A small image classifier, trained from scratch: 6.08M parameters, 97500 training examples.
Rows from block 2 of a small image classifier, named by matrix and row number. Rows with one number belong to one channel. Each number is 500 + 25 x the weight over its row's rms, rounded and kept within 0 to 999. All counts start at 0. Numbers have three digits each.
After each channel's rows are labels from the 100 images, of 14848, where the channel reaches its highest value: "peak on" is the class under the peak. Only what is clearly more common there than usual is listed. The data: rendered solids tumbling over patterned floors. In brackets: how many of the 100.
# convs0: first 3x3 conv, stride 2 (model.blocks.2.convs.0.weight, 192x128x3x3, each kernel summed), inputs 0-63
# convs1: second 3x3 conv (model.blocks.2.convs.1.weight, 192x192x3x3, transposed, each kernel summed), outputs 0-95

convs0.0:476551498490488528505506493538514490470504497509485521520510519540478498477450509484464471492513509554485520500530466515481474501476498518485459510438521534529542483544520467463532480507483491
convs1.0:510492488468509515512503506487516490488500463515499477483501514488494507490483546479487470493467510537525509529546478515514491476532545513545512484491497488528492449469484460494527473441541516511471498518453470521459531503459484514483451502498452479506491485449453515513460468462491480503
peak on: torus (30)

convs0.16:501536462534487525504457451492532515462484488530491513501534495531471501491511506493514533479510531489464496508489520505570496518473481480518460493473501522513540462509520502449533515485500502
convs1.16:491503497487459481519441484506534535487491552509476457518492546519480453488504531500533462481481489517554515492504463527500479497499463490540484481498527511472467531457519531482502483477512483511494488487526491430489512485510528455539517524522470494457501484495476534507520469506432503484
peak on: cylinder (29)

convs0.52:468513507491490479513470470440505486504495503468517511547513487447535462503492552493509458473479464483493544511494552481499495485489515506498519466463498482502498493497495459521462508487500471
convs1.52:457464481448506479500470464495493484434495504527487465481473470509499498505511520456499461522509499495497513462513498493506505500510536458442458467492497496483499460524511503502457468453502491516505519491488494512492462489494468520508495505527462461478481460484483490535536459517492553475
peak on: torus (38)

convs0.129:497514489496499534470502504492505466496483501444487498554505544463500520510500493488493495485488496506492545488489508493494517504499517469479519534490520506481531520532490479438470506572528496
convs1.129:481481521502496498475538519515458483504519536497474474465510492478491545508481449509486517513440476506435501491462512477490494484488548514481514516496487480488495475488512489494502507459506548474447479452451531542470432421522501486496497494480499479468511493516501484499467476501480508512
peak on: cube frame (31)

convs0.124:441510500521486490457494474543520496551475498488478537526512475546490487503500496492512493529511505475539501519520502534479520474524463457493506493458519544488423541524505505506440493474481477
convs1.124:494497548508490466526485497485480508499466510532511492511509489529499445522510481509458511467454481521498526493501515458543508476463495507488477519483434479451460499522537474514506546503476478502489499499498496455476471502508504506543476518494480462520500494505488435519540469526514498508
peak on: sphere (28)

convs0.171:482534480497463507545490532492448486429501464458473487503508495510467511532513499489527502469482551531482462537537498469495513501501478513468506491518478444494481480500516539481504500480525512
convs1.171:488511485501483447502502510495473471515514445508510520477469545459476469521472481499496520509488493477532488514477522521501513464474491483488505466495525512516511484550476484525483490513544486491479540500436521486515485532487511513476490482521435471486468504518489505513503509492497519522
peak on: sphere (25)

convs0.157:507502547519470505507512460467508510502532469527514496510514502529533451514501488461503502493549502473508510507467531508513480499457552500525476556528505478497486551498515536527502536487455498
convs1.157:516485479507499538519495475458490517511512522530484533513465488488494434490496470529478412509552467493492495458480499495468508498496492504479482504486496461467506532486495524476468499485511491517515532507478510513510458548498513512463508531510487496558506517510451503490514459524498571476
peak on: disc (27)

convs0.71:476515532503504478509484458451520507426487498507486493533526497483472489501545507482518495550501493527508487497493484519495551452535475473498520474459479492460458483537482545540495496516534466
convs1.71:481502525501480464560472469508498480483502498530487478484491465490491488511514473553474453480478501537476519497541476507494487454517466543485532506504497501526520500541512487500510492456505482502473463503460523492487436508544500496482451508492493465508465519518485508515519515523545553521
peak on: sphere (41); egg (28)

convs0.111:505510489484563518529547496540496521497512500503504532478517542484484487520490458501472493496498483470495514503537514461503515470489502492456515500498502491503494534494461527520490541489500487
convs1.111:490448500508491506501507512518497451515478497463509481529469508518509480481462482490471536473508496485428485477487473508517512491445455509517496459513564511509504471524468489494502508485473488476520493475467489470493419484507486451500490494490518474530484465467489446506444504505478466515
peak on: bumpy ball (67)

convs0.45:478506480526501487464512498526485526502502504476503542505479496538507467516508473501495513495421520493482506487542443511520462531506463483507503453516526509456510496540532568497514530533494530
convs1.45:483484498483480500488480491490460465458522509480513472514515479530499480502514445484463514511477526534509500476508501487468493493439510515541522498544513450500493487486527526478494493509506505515516516478492497542502543529520495486490492471438503492498480536504471490509499490420491481477
peak on: cylinder (33); tube (25)

convs0.119:529506524439509510442511485506509485500482484498500528518487455476476479502501505556460567539520530496552537448448477451475504532474500512491495487489481498555487476490503475513502524468528486
convs1.119:448501491505506483470493531507527497490491492509487488469538490499493460490497535496527471477502509494547482494488540521500473512528532533540471476476491491479489520487512522507521490484460461452484480517496476490497531494435447517464482505508524502529464502474471499476500465467497554421
peak on: capsule (46)

convs0.38:497480501531538540485502515501459525447492534545522504504496547483530523478453553499535515531496473522542491514487539500530486469516503502497492509463550485502508466544526478460504480490491523
convs1.38:502510504460488500467456517474467488520540474494505473494497513485455510515531483478466501520553447477487477505501463520516526498495484518493514467502497524504511465524498493485563498476535492507549497517511490496458527497502485468529471482503497520487489496442526523508537504476505460500
peak on: cube (29); dodecahedron (26)

convs0.167:492500480459518519519465465512520482508474527515483471487482477502502506479499514480484503535516499477469480523490498502480492533545490494493505549468470499508557515489514496515490499455488519
convs1.167:532492480484491473503501500528527539513509504503499499505512497498480451517499525536500425509546543496514500517470521500458520522533512476492517512459462508475501482484504556465460494466524475508499485530538520439469502508474510527477489504538486485523516531518509496463505479506494514468
peak on: bowl (27)

convs0.5:471513479500536555468546471524472502487494535515536501505482578521494491499513533496526483519518493529495509525495472491532558495498505501503521535503556488488453452495501492464477499472503524
convs1.5:549505523460508540508483513469498574512488497491503506487491511518460516517467517502510516477566476440537491533488464485491522508515456508527525506531498501504496504509498478490495501461535490501518469490529499483468466519507486500492482477474499489493498492465513542519485534485467415518
peak on: dodecahedron (50); cube (26)

convs0.112:506493475517489497500496506511458506500465508487453477513521527530475515515534505511535549501496540533530482508559479496489477469485486506513505471466451495519500499467476504520495485494548477
convs1.112:547463496493478474493481512502467508495528504501502501496519511488478474540494492493437500475491541474494483500476479476529563529541487587472499508492539485524487497517483508497442478534498488500450478482473484429505561474475484521499506454508483466497508468497509464514527488506497450486
peak on: star block (44); jack (40)

convs0.123:499511458460508486533511521457515502512507518482468545455520544511488463493562517506541527522511490499480538510498560502490506480499511501512514515514521502478468520526497509492455519505550474
convs1.123:490497494466539508475500487484497445509459474481467526481483478505533570465499501484513548529480478478511507493524499481461482504511476463516498498493520507513493498489520494506475533501432477492490514538475501497515448478467507468506522469497525493493522491489492438507509524483507507474
peak on: octahedron (29); cone (26)

convs0.87:548520498504508486480529512450498500501492554470481501518464478490503575513486490459481499501535488476483499511569482535494460473511499491559552525500484528473500462486530498545493484474517465
convs1.87:450475529529516497470499509509497492522486495506496503474513491466489551474499491509481522504498478463509521464509473485448477492476431549509511524504494486541493491480521538524490559546471457503537541490529517466501556487467503481528526502515509485495474484528472500477539501495508461483
peak on: sphere (36)

convs0.80:491500501501481492439520471535531499481523512459508504492474472457503501526489508464498507505476543525478469528460478524492452508509532492515513491491529550483483491497508462508470509493499523
convs1.80:523518540481474451531469502483521472443530476488490489501457502501454459536506458461516493450509462516488508491498472489494463485505476468527453518526481478487497477499524481483513470470508495522501545513464453486464499505490495546495511496476468522455483483491468506506500477520535516421
peak on: tube (26)

convs0.54:490495451506524494470490508548488485495488516535522471486487503517516498514475505476472490518525490579466531477487495498537479525488475517514495539493512519517521487501516470457516506487549498
convs1.54:509480470506496491469473475507512550484480481488505534463513524503472542510512504514526504481484482493537532494535465504503471512547514485562468496489478534530524488476470520527503467512486511495464492492492491497501544487483514474484497472486511540493488501510515560505486484469509484502
peak on: cube (32)

convs0.89:512484512481515469530502498517505519545512512518481494484539526542500559520479468500488520488511546450482480521478482471499474481500505461479444506482507529494494467500561549538476479534503477
convs1.89:463496552522514513519509514463509517508495523520489457453501486472529465533499517537526484460458473490487512435509479530489513427480475468488509464483512501453510505478485464523536513443480540503457495473495493493495499479525474487502513504481517477515492490493519499470507512542478517533
peak on: bumpy ball (25)

convs0.162:547477510555489510502499494490505434605486527476500508482493506537536497484554500548547516497486486484474526546524518502497504469504494497497495516488509517489467521515483488485469519478538486
convs1.162:517517512498526504484526436515445483483502469492479534477499531505518561497483491523447518503472504496499512505516515502496469528494469466455468494481506519510488501441455500498497488497435532523474499497534493476513453463509476522479511492518488517475516482515531457520495473519547494508
peak on: octahedron (35)

convs0.108:530518533449533453507440481512498497512492523486475497505461493478482517495450474508523476492490482524517461503481505483511508508540525444486496517501474485492485492470492534546486523502491487
convs1.108:455491490491516494474528507536505529513458523489501482523502477481511497435514503526514467508516484506528503514465510479498529457528499508562514499447470499454489516471492506528524484523504462526499500469496504498505518462472481475496512500552547490456468521527477503482510493479455435546
peak on: cylinder (28)

convs0.122:519536516490506540484450494493438472461483525507511477533513481505521517489464496507478518514520478507553480489507501491518525488539491477496538490480493488501508527526507498542485512512492492
convs1.122:538473531511499512495505530534517440499508482497507526488494481510469511511488503525440473533483516477479489521510511493492515503507496516493504535490504517527487483509526532475504509484541490474507489494545494477494566517481462426443502509487495554519512468541503520478462522468519500502
peak on: jack (34)

convs0.137:495514523503507496491482474531501504489528505509507468529498483456479508472493499469497492493455495552514491494493484477486476488502501508466555520484480484505460509488444525500517559505463488
convs1.137:464488482505499497470525501542526496505500490517521490512516475508512527532509464489435497502426510510475525499504508473543486511526566510497483489470517504506504507532489508496486503510534503506513546498495487471515436422504500464482479489464513520536477478492492490513497475496507470479
peak on: cube frame (35)

convs0.90:548549484519493490501504462531523543551497484502498505496492552502496504481441481512472469556482500511504508512514481461490499510482510460490528535465521508505503513496509513487509481523446456
convs1.90:489452484491537500487449499513485527493471518528496516524510476491468454501486504529480457523566497473474451503475531462499541516529507527506485489487482482499500462515474465505525517468540494460525500559497449484453440525502492508503541501486485532506519486464468481526519515525473473474
peak on: disc (26)

convs0.91:515511547493517492516499476521482479502525503479532521492484478503554479525486493474481475524508494467482503495523562521529481540446590478511447492502494513474501475515526486514455506499463519
convs1.91:487488490512497510503470490464490528505509492476517524518491499499502434480449480474520441506503466513531445485487465501473508515456493487439488472490481507506477431477491533488470493486572549503498507531534513528487524506509492542483550468505470517500476436465480471508465483481511556516
peak on: sphere (33)

convs0.94:486504520502466509468497517496509464519475468502496485521468505437484507518545536508513483501499568538509455512465465499464482491479498539469476518487501493532480547525499494481495504511505513
convs1.94:488510519471445489491443522490481509512516462497515509503501477471504458547494500477453465484453482543519471503491498526507510493517593527483491512452510500506502464504513566530501502487507456552495505498479495496504505485505505524490520486492514520512482478478509509508535502497511541532
peak on: torus (38)

convs0.15:492478509479482522505498503525505497500511513499493525503479482514501488497546484532535556487495498514503479491476508492503494543517471524501496504514491443516470472503541562510484538514513500
convs1.15:480501518480488461485509502527469432507526487551504463478500496477485460526498494536483501485522501495469506522489518498488511503469495494437460528432501501525499505494489460485466541492523496525488469503474496542487489519510510557467487477490506479480498534464448473510517506490481520488
peak on: egg (35); sphere (25)

convs0.73:506487494506462496520523502518484513475512497522496499495505529492526486501503481485481489505498524489526539509546465469508502485500501474455533532531502533455517436527485509506560534471473504
convs1.73:485484471484492544469492535437481507501467516504482487512457514525464483491491516543431509485533502513485473445512485530526484522498469487543515470522478483479522520492538458490485497517500506481496529453513467461526530498493477479492488534500518492508488496462471509491485510562535436466
peak on: bumpy ball (33)

convs0.100:459482496484516492511512486467499489500495505475510508493552531488495486491510548562497512465490469485538512523545542533527483465529519498499518509483467490511497459501490469511519486449484501
convs1.100:510486496515497459546522534517481503436511532509495478474495502506431448474521509480488509517467509487455483491486516513504509491506529491511513488516500517529489528521504468491469504502467458510479524502462521496516497424493465484531497487503505470506486489491492483478498484493496476556
peak on: capsule (34)

convs0.114:494527504519496550553490473511465484489474545480497519493509522470477516486479488466485484523524507513496455490469506496487503490518479548532512496514515495483503500526451493460504503531463527
convs1.114:475470529471491511477497474439493468536518474478543492505510503541546537496533514467477458472473465533483543506525490466504517475471513523502515503495450509493499428490466498469519518502526509508509487512527468489457490493471515497500502480502507478466514496503483488486470492505515505476
peak on: sphere (37)

convs0.85:501486471492504496482491456477524508587459523495488509479446522547449501511506511484502518485550442483485521457465504478463542501474507539491518537467484519482487472494507471504416530505456491
convs1.85:494506516498474467492465492495483514508501522539482498529516505515510546496475541455516519497498518466496466496541493483502467490512483526460493530481543465460480475520490515509499458497472460522507499516472487487538534512505520498526451528496478476485491485502550474462477473483438510451
peak on: octahedron (29)

convs0.158:497460455522492535493491523482482508512458507477514457485527503526495475498487495512492460525508452494494481467560484504475534482514486496459494454477445543513486480481465452508492505501509529
convs1.158:521440466507503460524513511516485443489469493459492493491496486503449513539497520472468502453499561560502473518477512507546504502534490488479504511504501488498512537518519519513466490531516496558515481491499483469508500467474505517484495506516485479518486513471478509492483497476492491498
peak on: cylinder (26)

convs0.110:530503502513487570524515521516504484522461500513502519516466498481526486481462495469467507505477468536488517447506500459513445494465471504528509478505466513486486501441520516484468534521472503
convs1.110:478480498482479500464503453489474510504507485480491486535491478551507527472524510490476473525521478499480499501540479501490494514541520473446470492468513505488526485501498494493482518505547463502513470529495489480479468578427497499463487467507495489489505515450472466501539421475488522460
peak on: bumpy ball (36)

convs0.99:524450523489482508528486511519482520511486492512514498515513475476475549515497516512496471523532464468488452488488513499464499570482496517498526485513486543488489497498510469473465521470510500
convs1.99:481482467536541477512495504520477510480504501512486465512503479500515458505497546525460499454510495467517478509472526485504477490496509507527482487507507506480479494476526533505477523486499477449452481483544503493508524485507489522496510501550509457473477499480520524463470508487466515469
peak on: cylinder (34)

convs0.10:496507461529493495503509488503476555442525516526495493520502457511527484535487411532427463457514549485504517556483501470505483499514509495542507474503528531498515464468489490470533514468498534
convs1.10:512488529496474532513502458503509535513474516510487501487484515509530454520491539475520453478515465469497509469466461529495495476499473497533488549492480508430530506493499489493482479448514544484483457517445498512537500490500453460468507516444513546491493524462527541491456487478481558487
peak on: capsule (26)

convs0.59:505487528492511511524515507493484474449502491520476486500550484500494473508533534519493553512514499512497519519531534478489505485477477497504510502513484436504519479487487495520474501493524466
convs1.59:542471501476479480531486446491537516516515534476503513464453517497494438496487515484483513543542485476489523511500499529496512514519473484474494479493511491540503477512471469495488478480475463476512477532487510502487468488499553526490511506469526513477503539504491482485524501547498553515
peak on: torus (25)

convs0.88:486466480510541518500568509476511473468480480488469509540492527477494496500447493453516546472484511496516509554482487495525489492512545442483497464491476530490480523484489463470527495499461491
convs1.88:497487499499512533496474474507483503505499455518517470488461467509480493517532533534487472504479495515479499457518496514462484558518515441517470491508437504480492444451492504491472431458503504478472484496486498518493495494516465480494498479501478517468524421481536460520549444477480480476
peak on: torus (42)

convs0.104:474500493493499546503474497511490510503481521469512525495469468482521494498489466511490463515487506482500507492556467515509487524478489553547520532472519497528547457471536493494484537491561490
convs1.104:482467510477494461487488533502491478527507522521481513513519514507495536493472489529525515518533524454514473474489485504501501503503473524489502456515530505445538474461492505513473470500487522477495505515508507484469510530443489495494515464513477490498484497473513537507497516494486475472
peak on: dodecahedron (25)

convs0.160:493528515507488524527467499491474523501486482470492532511473508519505480481490483510489457503500473476517492492525458520494452483481519550494498508431484513555504479527501512476566544496488508
convs1.160:501487509461489497490487531531500445476507498493487507522502509521452464504487537465475483468504520462475516507529502493484498493490510496542514515500479466497448553481491432476505508487521522546476524524470493482504562491498540493474456506541504503505498521493465502494517494467550522506
peak on: jack (28)

convs0.55:517514507479535512499507480517495480521526488511455515512495507487498549472501414517504482456468529525465465494511503477494470515497517472538505580488474482479477518512503481503483521482502523
convs1.55:484491524502485493473529537512534521563484465472532505483478475497529508466494502524487469484531476486475497479439489511472488464544491494551508476480486483464505504464468519479495497497508513498465503518486503460441506495478497473505451524516474529519491515468482517489534507559485543499
peak on: cylinder (40)

convs0.145:472504504499456512531532514511527519548498484496467500498526491520503435507501481519498462491471513487485493472507478485520469495466482477425494496480518486477515538496549552504494524530477517
convs1.145:494487531529480504475496479491471441527474541477534472467455472502490483506485473493522521499489481537438546483481483489511483474482518507498507511533554492491516502478480459486525496504472475492457504504480553508518420462504531484499494492456504508570495466480506467510455494536489516511
peak on: bumpy ball (38); spring (35)

convs0.183:491495470499482541515487488499491534533490476486525516513501485495483544494484523473503540537487497478469500500577527523492515467537486488484465521494474479480491479523485522497467499563532514
convs1.183:490498499519503481504514519490445483475496510467520528472468530462503522480472489491477567501465500538487496479506473475479492512472489475456529501501502505487515470505512499539487498500505494535508492440483469491490482484518493436503501493504491488508512527491508485511523558493479444504
peak on: octahedron (33)

convs0.128:476466499476516447537504491498472488475498531495513461505483537468483531513478510500460510492487520519537464516479474506472508460491477476497472507467455481472481463522498488471516492521499536
convs1.128:470512545494495506494543487509490534513507475503513437508524469459518545526512471475498531467496512512448502484518487534459516477477496469531536520526526482493501470501488490489530473469509514502568438491470465495486482452559464467517496509458506485457503487502454522507501499493529471523
peak on: jack (28); star block (26)

convs0.170:511517501500503489486525506451495519456498527518491495524505491512507493459532501525509532550461469499508517530427486461532539464482536525520494496501483477511496476508499494506444510503544483
convs1.170:480499482510516491536467486584491511483495487530471495487505469474487483498502493540494458516502503466480463535530490517490505509514478488521505520525499520494523491498505522532482450507502550456525524529504497495507497479480436497506519496501491517486472448515522521514529462493521513482
peak on: star block (58)

convs0.130:521522493491482527464525507529488520537507442476461466468507502488510503475534507534512481552509502526484484431490492494510474493481452504489520487504509502515479485493539501505467505476554517
convs1.130:521484481498513463483483437517487514497461523465517525471530482483481480505544522469530461482464532529517542509529521482521511515534499484535503545531521485495511504517473503505479515470467506528444490539515495475513485494500552509485503457471492536500499474506472447521541526504477480497
peak on: cube frame (32)

convs0.177:487534490529508534540468473499521519506505506490485510547464537485524480486480514454461505487464502466546500538508519488504536512506497476437481450502462518493523468557473518487536512554502506
convs1.177:503491505489482522476468497482491454472495484500491499529478517497516495492503540478475509450487462494464483516467466487499517510492492494512497478481526532515527504513499502521490501428532513499516510450548471506462468451535474460511476521508502475446530485543522496498504550502509488530
peak on: cog (63)

convs0.58:517535467526467507482487500521494491463470479472505509509524453545489547502485451481497476504490495537509478517536471508503513493506538516556511524446493505474479521550490516483515522500483469
convs1.58:460509487477496519513514517489504481505462474533528558496483502474540499492507517507462480518472475493513535490501501509469465510515467530521463510478480496479481507508519500513480467508493466498465539499451523509499558520497480477535465477487488481464519472494510496513479501495536491492
peak on: jack (29)

convs0.189:515548439507490464445492455522493432517497520512477526527456474512521476508498508486482516486481544525503528506451461509510495460502519499489513473495537510489493492510491549470557492507465497
convs1.189:509522523477470481467527487477490517485494479477536511484504540549493452506503507504480515469528502531523508511515502497524488475514511491542517528517487517480478478505507538522509499507510468473505498498476498473521546442516471528487491505487533502457486520504497496508515491468453522497
peak on: cylinder (41)

convs0.72:554504546506482501491503483525496497456491509490531504552483474529466565509509444503474471553515500543541469529501484500461553485492510485513513472471497538509471493535527513454468496504471435
convs1.72:506508499515499524504484497469508507543497474511482526528500527510548437501497496516459488496441470455520492502505514456494530483510471534511460519485499502515496474480517547521566478439503515486513543458542525492469535453519531490495536489496450527488477503536504460521530483454525480511
peak on: jack (40); star block (25)